config.yaml
train_examples: 26041
n_mels: 80
encoder_arch: "wavenet"
text_encoder_activation: "gelu"
text_encoder_inner_norm: false
nesterov: false
adamw_lr_other_params: 0.0024
gradient_centralization: true
Rows from block 3 of the text encoder, named by matrix and row number. Rows with one number belong to one attention dimension. Each number is 128 + 24 x the weight over its row's rms, rounded and kept within 0 to 255. All counts start at 0. Numbers have three digits each. After the name is the row's rms in percent of the matrix's.
# v: attention value (text_encoder.blocks.3.attn.v.weight, 256x256), inputs 0-127
# proj: attention output (text_encoder.blocks.3.attn.proj.weight, 256x256, transposed), outputs 0-127
v.117 095:122116123127143108094144112142145118174131140138151138099138084097125169112122103121158143124105186129169098138131159108167082131158125123121138149132116147177115160136169108126111137130109107140125157119139138147130138155130135175114137109139066135122111113092114093146158114121101067136114114139130138149139078151183166085105152131149121153090131130117158153088089076118109126103095
v.118 114:108146097107085136108156125127154101118143090133152133119124176106129165160114119126173130095128111149207113136093124131097133160114081154115152137074136084120111095112110139160132115124138126071100105113151123137115134154143149170139126090088094152095143143123117102126165128118133170127136151142110146096157133141104142143105115115118092145124077116152119147117124132128133146142135
v.119 101:127140147102115154112098115148140089134135089161142141157143162147093147140130137123096122141091101127148149151117093118100141110137106114115133088104148120115120107131152117113155144121103129105096126127118084176122131086147130116136129075120132107105145143143104128132117101125116154055108114133111119097133124117091112118148156128144132099120135108141124117171153142186158126151166
v.120 105:112129133156133113139110092154120133162159122181152142102123173156106116113140115142098133119099138146114105152134087094098125065134150126115113120154141114155078134121154146168129134139145181131126142069131195156130132088147121145137119108109153134142118125117129134115094138138155132099133128139109128101143144134131138113112144110138142097121139093114120181164128150148162119131123
v.121 106:144109124106160127108118120149126081147142087148133133130151128145099149110148151108174078117125115185156109121133084125110128140098122098159147142119124154093123136141126130122098152133133143105090134064109119159094135115117153114138114112123114108152081140102157079145148124143110156124121112120131156086120147153128169112110131121140094162112112092103135115135130111102105129130093
v.122 107:106126093149133126155112145154150127131138086127112146112126109115138130120141124113118125130122129119143131139144142134169091111129145088146149156149136127148130123158191116080153187093169104086119147104107093149132135115105167142139115122142084150141144100113169111103190089142144137123118146134125105109130115086119140094143116146120112159135157139151167099104113141113109126109130
v.123 115:112136154119131146131121121147103136167137101148120116114102132144098152128113141137049141106120164119141101177112121076152108128120136133124120138153171117152103124121145142154175173125156157122100112107124145151100124123155126168117104081107139103101098107111113142115130157162101114096099131137151110146159124109112076089169152103145180107132151090117185152181147151152127122173142
v.124 124:158141156120114125129153121109143124146115163104079098108124117116129129138128099119156128109098100151139129144131159133173080157126120136139117135123130140159140132128125131115132142127134078126124162174114117126152163132119144143121126103109108100099103144150171109126125121108113119130186151083144137143098131166082136068147128124135092140130137154186117118142112149126157098156115
v.125 094:132124114124116112160151146149126133069151108115116118157135117140193136157101131152168101150120143169140189109135087147139122121093144063125137130136147168122093163130138126073152153144150129087084115146095155140097133134146096158130102143161141138134136101159140165118118150117133167124137144098154102136117149143128126152172098130096114131125104107144165098127091128150088129145118
v.126 097:146148138133105116165142157124120130140122111121137117149128129123145133146124136146183137156149102129103153134118115095107105161110157126117166173125127144112100098114096115075151144136150133130133125139126109138110109142123112115114121130164168090083102144153102140106120154093141124128131147094169105121117159135101126136185120124115125099155079104148175121159092110123127139130094
v.127 095:131170145147138144130121115151100079137102116121092132140151120134120111116131136113084137050101118126109106135131124172151121115133105116141079127120115135109173162138146142123137145146118103135133125150133155124131121099156144129119139156154138101101121122105144115120146067169123169068106113141094123151062161124115147098147139147138162162083113075121120134099137167147151142143134
v.128 103:127128114125101132093102131053138159095139105172184093159126135108084110161098158090160154137101123107126086132126168151127120137099121144122158125141107101144120169125114101107141132150138091138133100111120109164107145130155129135131162146167182130157125100141083134097171144152133182121098151146114135117137122100156141114134101117094158088147123118136127104143090135108141126117106
v.129 097:120178147118114156140148121105132143159157109073124124091110112096146164125140171110121124157149098120132155125124152141136101174114136171166082114127128125148114092107137100081113094092157186123102100117097119151114142120155114128127125113172070148114120142146144114129131127104143155098142168124132135086149108142146112102168142166117058173111124106161128115138122140097109128085123
v.130 100:129129145127127137096099118089138102165130151131082100129143147101147112116173176157140132099161155089169153098123083142113123173140092146103150131138126148125131114107117144147136089133127123118122168124093130100122123133130139134107112144146115106126070121140125124134155113107116134084154093124137146147126125136108137072202137153187130193122140117129115131088167135100111118114129
v.131 122:120150107114123164096145128111175169093151121105129068120148106142144090121171143117098117162130106125110128146123123156160136115129112127177102142138117125133132112096123091092128135183146170132154129148140153114137140112107090131138098121089105147115130133116174131126109149125146143141129126137126133108145164081176100143165108113123114125129125128154161139119120149139195104181168
v.132 097:138090178111136159110133111092160135122202120122170136097164149137087133148155141117124139140109153109108145164105104098191141113120116116114093122124114115111103116128145145117147128121089139118158080156175134097124121117106096130131081118146121174117171145159119135128095103118162113122123133144117159137154181115191119118123145155109081099095172169122142151141112115164137137082124
v.133 085:112127170142125122115125140146117156133155113162172152091100170139117170134095114109148146113088108126112192125117108148107120113122129125116149120110097095104146139121130131135093161085114136077102090165133130118093110140152083129134150126129155130124154164152100138081109122102145057158101131099133152133110141163166101113077121169145110125095119127150137134155122141141148130111100
v.134 101:147095103120110133104118140110104121127112162146129186168133122113137116124109088100153125127106119083168146132156123118107163115161112133081156161121107119157111125125131122134134111118128115132113144141104112118140126129155143102156115116111178083139102190146128138113153141094143133134101142116144154182123115120124161119130153162131154126119124088101093127127140104095117143105088
v.135 084:117133139159093154084128125132129185117078115161108178102099108150152126159099103127185175095141155141161160109150108159105122159124139136173115094107131091142118131102141096109130164096132123128102112152115094137130148113191114095139129114126131123128146159147115166136128136145135144124114116101115164060153099113160161122096131111156114069123156148151099123149154131150110138140126
v.136 087:111127148165109129125130153148156134147125185144124128102125160093162142133142151128132109116167125120153113172098148148226124160141134101141116102094111124139163080151149125121161115126135109132132097084143147089122129152097113105137124116161140096120145087112089069161096120134098102101124132122122112152125156107134100078104130135126161109093147116131143169137089136138118155136127
v.137 113:167137158138166141136127132125174102185137164116141132100121113154137171091138151119142113137126070123098128113106114140161103126141138137105133075148129118123153074121179152105118106099149080112123146114144149147121114138124128106113114153150113118118105116124155138115107107122105088127143139144126105144093117113158109100162102141150172180115105123125153113121130136070128125141141
v.138 089:091116153146155111092101142127122134066105156152146103105127169140116125132127140156091151148128104110097170118133101121134165071087117153145138132122087149124120162132105113142137158125137109162182121167142136138143140108125134110130120124117169120125172141145136188125086120153132139133120145125102153152081137111158127127112119162123149090139109148099080140139122128162178142133120
v.139 107:150127159119101116139146144121153161143128144134119150147120142102117134160131092099133114141144131125135137070114138116140121127085097138148132174129124104140136146147172146143066133097122129078141133087157131133136121158156074151118137129137139130128131139188102093083145228118137113125103166098114105099114147073149102126123115120098119125139109118143163134120105133133125106105148
v.140 090:098111064133129113118138141153130150104163100167143075122097141139167135088146118155085122100144135120133141164129079141127109172098126139127154155128120149114202103129118145107130119109126182147106103120130137112126121112093122144133156146121095143146141120080144082112119124129092142165134135130094159085109100135089124134090096134153154165134114161153116128123107133123125128158126
v.141 088:122110134122137071092137097133102123131181131124132099089128164140098116152122165177129108110116185151161153138149136149142123127103144146139166137140148156138151141140124158126148131096102138133145140093187132126099126102176161116106147171133155107175085118155094133139103108119109124141142101148109157138109127151107074138133091150130113100093171122105111112105116126124120136123150
v.142 087:102153169130130165160114119129116111138141159131096123099156101133142116168169139082133142109121146143154120116082166113147079128122141099128129152121147124133100104159123149143097160161127102101116100135133157125117103143133090105157128108116128096124187134128102146105157121139122094153125089126148143140112129103135146119111119118140122078123152088103167154154186147111141134144156
v.143 093:153112108098123108117155122159144105187135099143112137125086102125087130090107053158125104140123120130117128069130130174174131091144093144139115127118141119120151131135156143129116163127103144102113139127166141126117103171138093139114138143143107171139126148151175107122116166111106106139103162183109108130099134163137111128125118126133139179141093164121128129128124119104137097150154
v.144 097:092162088129075121101161148159123134129113145108116162124123113110164097137132121126107119126134086115151170124138136194109133138151122114174084144116131123143144120131142079096126157162144160148129128116165141127132149122129083139142113117104126123140105113119116094155151144157124171121116141163076138120130150093152092141155132112139093140134150130136136115144100142162150121159171
v.145 092:141105109145130126121150108152130098126125135119094158091088074140124094061139102133096134111121142109136144096130106154128129130126135167117121135089119137151143123128175128101142109084082167148124135115182106143141111136122125157116127131142082187136130115140154139160141127131138139178109163157041130121137142162138124139148138158140102142135124171111095113141113144083158131130145
v.146 104:134132061115134134126153100096109136133153063145114107141117115120110129160070145142154130151127099137161103110129145118086093142129122081151106110125129107146173119105088120135118148145119140106118140121130184146071086147123137137090150105090118096114154141122081126134132092102151125171145134122162132186104094145137115171118122129102102182129142104099179116097177118135130124148100
v.147 085:111108102127123154123161113128110112140165136124107166099121092124139114107132037118112157117103123132123115130138102119139152094152108129150121169100130113133124121125133090172103163113099153131088114142130133065121099168126078150135108070103067171132171184131136131134101109081131112132114149094149116157147139176115165150089147149162124175104124142079127149145158112156130147087112
v.148 104:107135119152144129111148130134117120137138140150087094127106141116108135162086149130126125124120121134125132085126156172152134107103106116167124132073084122162123116110155067121094221107130104151104104138141118126108104158099105137115144122133166134114150146139142104134102123162134129139115150124110131167084167121188098155117141130104137126122111114095156150144145128175162133159161
v.149 089:168097116125142148154128151098168129162113155104137172143165119123145178120144104110151085161143105111129078172140128097180115106192105122108109126135151139124143083180097130125161074098152125106138152121125146101143118122149178084152107113095115105122115136161158092137107132105149107152114159112145125138151115110146156105124110154156105168092129103143126113129142113099097123117128
v.150 085:157149118093053147109145131112167160109116162103122185130099094111137112112112111147141154156103145151158080091132138140160114151102107108179091137139144092174137129133109108139130147103140123125121126081121153134139179123164090127129119099115068117109131155159131144146122170113148146118108129143141105074162077088106159142108110085119114099148108137111116128125148158113135114126121
v.151 087:123134092141103101099112126145145134115146108162179161168109148160150136127066149136114117145064101129160106171120138149140110126121128095141128105153125136107164145125115120092149131165146105109170133161138154142082123135129131122172098129106123120149126125122111148127156060096118117119110092141152135148137114143134109110111087109111154107132136143144128138101103105096168111193102
v.152 093:128112094117123085131114100143143137118156121164162137182116146130151097122110144110139088096127169109142129141117123120139151145139101152121117110101101150115138141132084180103146091101115123150137142128159101118158126108083121137132154102143119109137151101126113116116117142107159113159139126142136172159125122125104112136110124125103149110142116166128163132098096135101127118169127
v.153 104:112116105128113115141166092177152142122157107097124120176138115100133099178140100117153116125154135111120105129116146148201144098145092137134097114065137170072116122136155134114175143135098152154137120112097071136176095117158138105099114115168120120155186144136158104102135152147136146139115161163135146157166156122118137129096175109125129093125148132147147118140130131131130108104122
v.154 089:130164115087113143077169144160127166173123089133133108134146122106106150153109095146140110131109098123142129063141146194164132146153117155164151112126135124103147096073098129101099152131121159089117136117098144123143117170155098121127151123133100147103104174101160124107140158107118140093140133147139118135110143130121118135126136119130117131133128131142159136140140103089138119154140
v.155 087:149119114112126157127144125117155141169130136129100144115174090108168141107119128123132096105112167108164097122113091068104149153105126135108121138119098177138126150145156157099100149124119076165105165138111122118138122127148163096141104118133060142092135160134187139120102118122139120137118129154131117096147108126126162099130118129089131115111140134139121136140153104086109104143139
v.156 109:102116106113141117113144124145174117152142142172099151111105124102145125113139106112120105141123158117133133094136088095126160096104094095162114145100131127134161157148085165144135115095116105126184182153168210132140124136156132122105118061094136101104166154149095134128104114110120131126120084113131106184088147102137110124143133130127082147117179134102132131132170137162128126169158
v.157 080:091127121154141114110129136102126157142148107164135106145140134125143084147122182173116119109181173127124092138122121095112098148117109138146121114133137123077163146146112124130157153128108091146156144105127135102103110101139118149113152101139088129157172083114070142108165127101126142133151100092115143115152115157074135121104094083143146103121131168133159127116118123141139138132113
v.158 094:137125086128094100149144109119138120145139146137123181195156096104194132134109120090138111137097156128134072141141150107148134118127089115147096122157138114134141159150098144128150134137139098131135142097120162130129131135162142099134123081103077108144142120143099154139141100135129108115099148103148116131187114113096158125105113095111150101154158128097144126162134109132110123146108
v.159 099:115124156123108139107145108156164127119139122135118125107096127104154098161130136144137156197142126137129147048109151174103096131111120119190103119127134085124104104097131155144129119126090153090137122113143142169120124129191122102107152136146060161118141114149105120118115135098100117153114112111122113116132144130095117120116115120184079116139100138135148139125131169140141126117103
v.160 095:106136128097110147122156129115117155208143127166140144123163108108107092179139108119160104118136137118114109105147142119122140177127143151138159098105137118128156135093104186079115084129073087117129164130134132158148154146179144107147118091146092131122127117103085120148171142114128153097133088141139153142158133138091151116130132104135118083127146141130150158144131106093102120128110
v.161 105:130115127141137131106112121157160099083113143172121154182142098105179163106149105091127142118148134123151190128107105091162121121086139155106127136147123138116110139134179194147117107157143114114141112142089099156154125120112105105132102160142112137114122100093127162116136120171100126121123146138157108125113131129132170083113138154138161137119164131131111131113122140107114139124080
v.162 096:124134101122109108110132115126137105135097133120094164150095077137144115129094108103147133106078144103147145091131130153067173111114131146119129146142112125149134153125175115131104172107127111163102176176129124116097100142154120148132103107185122148164148154124117126114151117124135132142130124137131098165123137170147164142136121125115143135148121131123128146179143118124142127162142
v.163 077:131120189120135138105139175163159124164129111132139157128175125137130142154151111178109133155130114124127141122112112109141130102150105115138117104126133146064094132133122137130142140143151095113188148143103140122150111110168115104117111135088098111126158131155149169087123133141110109119094102115124150082124137145132138110105101114167090090080137174160138119128135120139138113103129
v.164 084:150141137158100147077142123132164121150121125114142141096130112143130113095129149104158134149156117109153162169136044128134087158139128113138119105087105135171116153127151110082173113143098135125132112132151124123118154102148122121164097128138165120103077120123110123143140121141127132132099124142057169089141142136177095118148118134150111106114200170146109100132112144112129148122096
v.165 108:119147108120117141129141137114123121122154092104144092100126152093118127069122166183072124159104100139168063131086133149146094111140105101116142123152139139096160075155094129155160163130152164114137093135090136129104102129141142113111148133088115093137136172139168164126129114130126103106112161104132116155114111141138098093125124135153142161116106130116089126107136150108157143102116
v.166 104:104135151146117125139122135066150094145165133119098128138132098115115129158143109094123130154150131134123116090141120083143114097105117117150097157111169137126129149173225119136091163152115120119096133137151134115102113127182118179103109120152069150129141189167104114095115147105116119134101157130131120097133120144147145100139104149118103152122128127127104141156172110127132120111134
v.167 089:123114145106154146067130155078124143132140106114121125158136155133057100146104161135087118173163104141160141097127120086046096113138144151142143110126112103102138139149117128107128121152128113090167143100124142136147122104130138151118142155109104134097106125134109165118174158104130153126149164126141130107132085143134123100129086145115097116143089133125127146093117109129158139119079
v.168 092:147131118143127141101151103158168091117125156080095154119135124136146131096141167094128102129111150102145132095125101118104141091147117142139087112128108157122086089125162143108139128096161121134156167122142131132152095111143170100110119156149124094084095159141162161113142133128116091114153169156115135138112126089137087096151156125120122114127120138131111150098133126132128133158162
proj.117 090:139126139122165135131098140115150111128190104123133111090119178175111136176131122129102100129147135128145138144122116141137155119082117116108135109115040117160131117074144137104138131098154134132161167127167144130145101100081133099124160095096132116120141129111082108151152138089133133139140146115134123145115166117090095094121109131153131140089161181153093105144118099129128113121118
proj.118 112:139179073132109165107132166152190112122108140107129101143211140129176138114113129141113146132154103113137111122148174116114090105158111127125117121166149117173144118175116114110121134127113108142136179142130086139147126111136133136149151081130126096118129141112143057173122122152138116162111175152130090157137106123108123116141123106124161139107144149112133125145164131102139088098120
proj.119 102:123166089148133144105111158047129158121107141172114127134114139151127119066129148127126092125095062117085136115158142087115131126186138069149139142172140113107119149198092141140119131165149135128131145110115137120128151169160173130144098115158147148147131099118139125122125103113137130135059157140130110101107124127151154152123115126100126143157137077142108118123159112100130143106125
proj.120 101:102110117134127100100108138100134141126104125130103120167086124149090122143120156129118132122135145147163129144155161129123167109110147096101124120121142090140150090115105157141133129110185120128136185128133126120116111168162108092132145166121125175129122117134156161131143118084140118154145153119130127080169109118090119145127132126106133076159110155136121120146111108142134129128112
proj.121 108:099142153082160089119081171057131135129169131085109117122158162160106124122163135135110142180136129102106133122134128113117186104165129106121120149168084120179125129126137133127128127113180125118128146134085130138133104155177117136102131139100138175115123118159113130108116108125175122114137141144127093145166073118087136133159108162119118167150161108145109182171113126139136119094162
proj.122 113:161122104117116157149111155126115106133145143131123131157060134126106151149160122153154105140121171136120135087131122084137158118105149121149122115141104092134117145131090139151126133191154139157138128119152182138134153102097162091144108116126139126150094137128141139091114125125113133127158108152157126158129125133182104094095165141155132085087151124118105114128130072118129100150100
proj.123 107:118155107085117164109160088103149126120116118154135144139097121145104147130129148112162148115132152155116144118158153103129137127140148125161124101180083115129139145141121111141133122119093127137122176110138136123146162084146118141173147162108121129125155126143152123151137124117149120167118144157119110118147124135140119110121085148156136022161151143149113131149134137156145089086121
proj.124 124:135081134157133124121114117154143146121158123139131150076124104172155135121136132145145126124143193114119143135084061179132128106160131138113129111109073129121117182073173121137126132168125110096141125121104117120141122123082108138120124122102120091131106104104170140141101136136113129159086115133121117155088137117147078100098149129120127159114179141138133134143120156100119145136169
proj.125 097:123104122121111118146117089097062131127187139160132145132075135073095147139168135163116133161121135156105140132149104069124123132101139136155125137090174128101106137099118115132135130159114115127139109112143180130129113137120111162123123125171129123143116137122124158097134105158149121111191114171137131159137091126174126133155118175127093082111165151145100138099140123128116078171110
proj.126 098:114138131115133108110114080167115126126132135128107113115149115095140194166128123148083151135118118142069134150142100112106133123148161155151098137124110145103109151109171112160123131144081100119130156102109104123124125101114128121159150162116143114128169156124108125108145117172155134152140100161136112138154130122185156136145096144159165082148143112146129192146094159153122109124152
proj.127 094:163154120163158145172177089111112114134104123145144147122103097147112135101102132113152114149106136152141150133103088118151172133152131098103161133120162127126134129156111134139138128143133138110110155130122111128130111123148132145142125141123116156125150116121208109109126134125105128149094153078096097112148152132154136142127115155094107138108182154094147067100145139109097081083108
proj.128 104:160104156150140131110152086140127114126110116161143114094086085091116159129171114122090161118142148124168162120154083134138150117113122165171130133178156107108125116174137103131132125135103126132109169109080117132131141134137117129159109156090131117124152137089119118103121115094105137101118093171135140114164114124086127124091163127156145174141127148140132160123142115115107120155160
proj.129 095:127128132090135127166135164125146138131121138161107134124128148116119093166141146112187105090129166108175135162108198159158118130083104136085128132109080055104138124128132148120142119101087111125130127135127143127131116166109147097118166155110137123128139160133121101100124149090149122086164175139135111080122120137137129108149111124137121157091113134117134133112160075194135131147172
proj.130 098:106104126116169160123149141130150126128127134117140134114177137124154160131147115123135115128072146106134136092174156173136102156176098143124131118113117081127112079117089129120125139162116103135136105126099104118101163124127136146120096129140131156123158144145151144116110153157109130182141127112112120128074121147153139140106102127131141106098145100166088135096110096148152146156161
proj.131 111:141150089129120129141103140118146163129119112119152168147022112138107105148116122146132174150112131106133127134080146165098163135110180131124138116097136136114142137162108129130113130142124108086157150136143154129150135180130117107123145163109126103131139112130122165155137129145121125119141169149145141183125119136122124140169174143112120096116092110082093146128195104113118095115135
proj.132 093:120134086123118178170135139169167103119113118128125157145123171153139109118140146100069106144112102104132125135120131128132167135161131141102146109185097126131135137100124126132116128139110110130098152117106164123131182093148141148150122149154122097135142169137087149124115136137150127108100182108149137136136126139156150104161112136116092168116167108147163126144097148109116156112141
proj.133 075:175115123127102081181081157123127137135115122117124161153139157139158090089148122115144097140115094155088113163081064127148134123114123124097136117165130134143132114162163128156130117078109134142096146124140151127134130056115108149132134077128125115144126184119090124099108113110118131078090124119143125135145104128105091114150073128112080172142141113112141123134112194157120178123109
proj.134 104:135122138094177125120122128158094141129136137135129134145137148147139173139154107120153110118111161175138142102137066109155123146127112144143082129145156131113122118139114128127126134139134125125105070115135117124101127109110130118082092109091128146124076146129136097110109138111117126104162051174139124126140127128147110122120104158127075145180169125131116144123150159171135140151143
proj.135 093:149112142110138092143148108121108140128116156116132160163123111151090095088111130126111138119136130158113133120133109095153150116117136130121110111149124128110116134112164145173123122125106141096113116123122185116124146105060127155159104077128138086125139089108143113091109136119108135128135069123119109127111106141149069144149102107188125164163164124156134135136170127158141115147132
proj.136 084:091108114124126179079180130098156114132104119163119138142107156148140127104099135140129105136124169152131118132132126119138102116096151096135153121171107093140117165115124123120132138156117134131115145138108160114094141119170131116171109115157141129119094132107160175098142126149145138177118147082111135144113161136174129132128096122115123152130186109124154091104153104111153103126111
proj.137 109:099113143100144145133108146119161114126118093158127128105102151132136139083117138115147090123122153145115132140106105156119129146103094096117154127102141088197125172151141135159133124136151132150106157131154138105106090113170103130097126124127153121136128152133137139104153155106142128123136183107110164093153148116147176128134154107115126147072101070081125141089168085134153136121113
proj.138 095:146103139120131176116102181144106149129122129124107128164078096160160114096125118093114130131146125143112133110110117116115161118141166155146118109178156146123131094106119132117126123131130105089117132132145126127140126096089098179156116094120128148124125136117087166129131119117115127137146122139131105199149092118104102139128206179133084161111150157151129106144149106107097113148121
proj.139 110:082152096111118099109147104127102120125091117173156116155160117122115119157162111152094157145121109128122155136106114158114119114104130132118112143089109141082124124155166122146136133091121126123124097132141067147121144123110119111125131159110140048141127134105122103134158128100165123094149117134141141109128089132120089145090106167155095121160113115153125156123104164146123126124122
proj.140 101:165109079159117117129104170074181170133157123129124127143119114092194103131121126156165120127113144141117123149061159114122159130134148122125137116074147130118124126133133137104134117131089129118168107141103121119134128202140124110155159108154137170131144125124110177152149123151127129127149155145120144150090115131109093135125123157138127129104107133114114106125119106146123117127158
proj.141 095:119090155190104102087125145119140126123141133155112119112147137159142134157130138106114115092166098174129155130126146134154109115127125117109125140160121144087126116110144132114131120122076120109139149152126083127111128122134100157162141131122142160140143139110125163119108136130173127132192118114127134115098105132127136160060108150135146134071140145170119083130137111112110109191159
proj.142 090:097138061117118132115091091149093116121124103139138146137114160128062103145108132119100126122122129098130109132142079168134086113087166126121161144142155119164113162097164138161117126102119129135115142145164108143122141111142136107095123106102110085130122094158140101131115120177166130141126137119132108105172111143124151158129117130121103130135111082211105154116169155131144144149092
proj.143 101:073150142100133105156158140130099145130121133143135100096156125143177144098132146124102161131134124141118105111092140129092116153175110143111113121082099127073139061137109107145133125095180144130107100116152134140105129194139135150115151136122140106135127162130139111178121127093148116123180125124112134121130105123129152127102160152154150114144104096097120166114092116173159144068136
proj.144 099:142109120149102115146164110108073194136123151164147137154079116152094122161120111138119158139148133180126139115101157130128157141123164118131119128162109145076131078156138128133130133153111119111142102147124112141124137155130151099108157143119121107128113101133191116138112130083154131129149114144122110150127096130149107128115153145115134078146141133134102174131181092135122068141116
proj.145 105:130136110130104112163135188142138162127145129133138112105162122142160141126150142134116141109164100181147124124068180153130178119133114164136137121112107145115128072050147122137144141102122126129127093126112121126163137182119159099099130184154120110100157113120175103172096134126129135094153115134139169138142087132165169132095126148165115096101113133154111142115094104129138151099150
proj.146 106:161164126122128106171074098135139124121130136119111121091135122141108135096151135125127140139120146111143134151131086113126098112120142130103116133171137104110120118201127117140125125171130145136140130127127141113147165096130123092082148152122138156124074120155104112100148122107094131121107183139127126123141127123104126090100128067112160104154121142086147153131133142158140137170141
proj.147 094:122165089088117112182123147126093138124145141116129135149175175120137117129094143134123111128101111146099103127146116127149107131163159124104127102134120129099118091103123126118128130089155132129111109116119152106140154139102134121091142124145130139121091122147154131168130128135112127082092146123122132142152125130144154121130101139117122111188143137130152157128131146151135169091160
proj.148 108:080121164072120136143113130148052129121112137158110113120063117110120122132124125100099149127130172152122132103115101148128111113125163135122109140172125127075131045132108124142129121119115123105140066123140179119150122106118095150109139135090137128124118126116140119141134120101129139138169146153130117165161072126101098116096173178115102133131118131107134133161144102152126115140099
proj.149 090:113137112104147102097110109166196140134153132130110114141146168142127157160110111145162112132127118140143129128134141119132084133114144086136117125092163114141113176145128132157136132139125140154106135128133115126100158095148180103082132148127122143120090120139099146147132133116144130106107095132138161090125184119198152112144103121135091116135183091061108159098148178138140157115178
proj.150 094:164156122081143119108154114111083139137164114144134140173144151129085089086121128138130136123124152136138127126114109133145127145153161136122121117142095138111128177142153123132124137105151116122107159126122098128143135148090146095139130109147127072128133112105151121129134123132104130131096117125108130163128149130143113116133088090164158128238159091159117143086158136153133114109149
proj.151 087:211140131144170138100087101107131144124161118151110139116136120159153144058127138117188096138130140164121096139110073088136137108125115115127145129167196109118135134143133117133125120155190134145124160134109129130105112147176138119151148097133122167147113150124140166089111128122118118138163114124120119157140158129118165084125170092124116130142155129119107114093119087129117104138127
proj.152 098:123110106128153118111124125126162160130140127134135130124129104112203126104189121121093086127130101162112124129102091101117127107143101131108130128109117170069144126129128120127124130181106139129144118120125133138114116102125132101173114136147129168136137136133103156111124103156173128131129132147145141135103164136111095124115110125112128126138149113144116102083060155137137166107112
proj.153 097:105173131107141153144171096113127138117127146165134112155113096124192119133173112116103146091123114124143141137134134108129145108103104089143109138125119153055135102064043121114120134130176149122164093132116195147140147105090141073125120139165140153124135132136102166139132093112120128067140086143124136153110132126124120159091133136108127115123113138106132117163080149172132153116124
proj.154 097:103129138076121095176133125087122136126095132114129127093082124121122135106127131128121153109127153120146105151113098149095120166129113119123135104094083117043144130204083135124123121138146119115115132109134180145096115171132127119145146116114143120146132152124095110145152123099125129164170159094104090127132153113102108098128144105128168146148123114084107166128156115203142132136117
proj.155 085:079132138084155146109105133143137142130202114168130116143173166110121110179111124125209090120138124140113123153121134145148124143138112131159121144084200143137139139114121130128135109122175125136132080138135157118149111141145101115096161132130130108148132084092139137119111129153149120143154136083116140134099142121129133086143092120111118135080181120147132084135115099159137127121146
proj.156 121:120151090119117113146101111129093159125143130096112137174182101172114101103146112148141105146124082128102123120153119125073106136174145107125134132179149149109129141125165124123123127175159115101147134137131101122132173044071105133113144137147146102132091115144140159146121127153120124164117147087120135161106162130137122136116115112092119085147141135123117099113106139134126154137116
proj.157 087:149127072162093130118117099109152129122127140133134124118164090090135119104142110144106130125125100122109128167173118136137115113142145137142159113148149124108109103089167133104121127157111135148170190123076097124115144112118136118165107123167134170134164091116143179124166119151128137128108128123105117133083120118106131131087127100143183131135152139169115125082101128110134124114145
proj.158 099:144157106134096130090129089158095124124159132138120105152158126109073133117111122139115098152124100138136109140164101094147069129139164087143134116178134113115137173139134115112126133156202132127117144129111097125133149109104145100136138077147132111110084104129171139087139113096169113117116098114125132140131158143104160125127129092117114110185152134140142140077141134114136138131154
proj.159 103:153188075109117098185109168138130131138102115131112122174159123160091095110142112123105167124147075105123100140109147153123131094127146094118125123134050089120127105119131154143125130108141120117116159126117146152150119119072130097129157112148128102125115137137159127125129111105110116106084132133127107183131131135113123135147101113166141108148110134143120137147122148146141153128115
proj.160 096:136145112148143086147118100129156127125149121133120122118148133125120152125130121145127129122151079140125110137169063149144116105111097138161144125167143135093123145128156137121129122182140134140101158118064164128113122145115142120135128126139124131142120106111138077080119102155145128175125126101125108123093165127113127128135065073130167168133175150147130093147135131170116146149140
proj.161 114:124110097125125202146137146115150093128097119121138127149125133138120123118121126114135136136112152117127111131123102094113165127123131114158117122094162087181129143112072125110127132167179147124110094129156162122109101155120121119138138066153134122118074151161112160102155123090101126115135126125107136151133119144131122151153198160141100139114093137113146149123135117096134125133084
proj.162 100:152147147131142115164122116172057155117149119150132126116177102106095140129139125126139148149133106182113127133105111104125150147115133175155129123137193153096140064123076107115126124111207144118152080125123115127166108094107124124099153150135127081119103109136212117139092140116106133098136132136117126167144090130106133152132137127148086075147114128110148112133125109127112130127090
proj.163 075:127116105106114152157123085115144135141131134132121122154112141158155119098118129104138127105130107086093123145141125130108161143165114100116129126123143138133122098088142144154122125128184119169106164124144146147121116090125179139127128073147122159139158151130060156137124122090124128144135116086095109150130143111138135113121169123133139158127162102155074170145099146160124129115104
proj.164 080:144103116123135129147139182118175117133107130163104163133107127176132097114153143128145108101105130144120107158143152110125204154140138133126131110169092122189130137108180128142137129170086113126113147125102164124124146112122118103117133095133124132134142105108129131109116150105115124109166100103086140119144134139140137111131131126089119181083148132134105168113130113135147118155137
proj.165 111:149125125081121179141134140115143128131153139120116119150120134143192117120136119100178137101110190056136131137122148152141116138153143116131122123140123109165116142151120136110135122092151120137146177131129115132116173112173138115099119098161131170123119183133079158168135139105094135155093166129112141114151145121145142101103133141112137107128154111136107167088139103125132142129181
proj.166 107:105197093116113142143148126153092112126131130156141138114214172157130130146127128124182157166090109132126157143130154131100109120118103169138129147114187108118113085085106112134130132068201128146138124135103110124148161124101096145107157123136122111137113142132161124199145138124103136070132112144132152098122071128101145147105116145136101102124090121134159150119122109142128144112158
proj.167 089:123112115135123128134098188141160105122088140142122129115141117167143148133131118123128148142154098115113139139139109149105153097115098207124125123109126111157138070135161131124120133132127122155095176105116114149138129146161128129105107132115119133121162175117099090150142125105097125126128111176144127136121109116093115100131149122150144140128153142178153168099099132136106141114160
proj.168 098:058103137094155149128113178140106109128117127175126129173123144174133100152157124111120095109121111144124120109098174165132134133097087119097126147062078140149148151116119161135123123127149111104149088122185156146131108081144118106115115143131130097127142133153145124145113158123161127130153129120121145111151141131115111114138136140106101103074135097167146135070118109122143129124109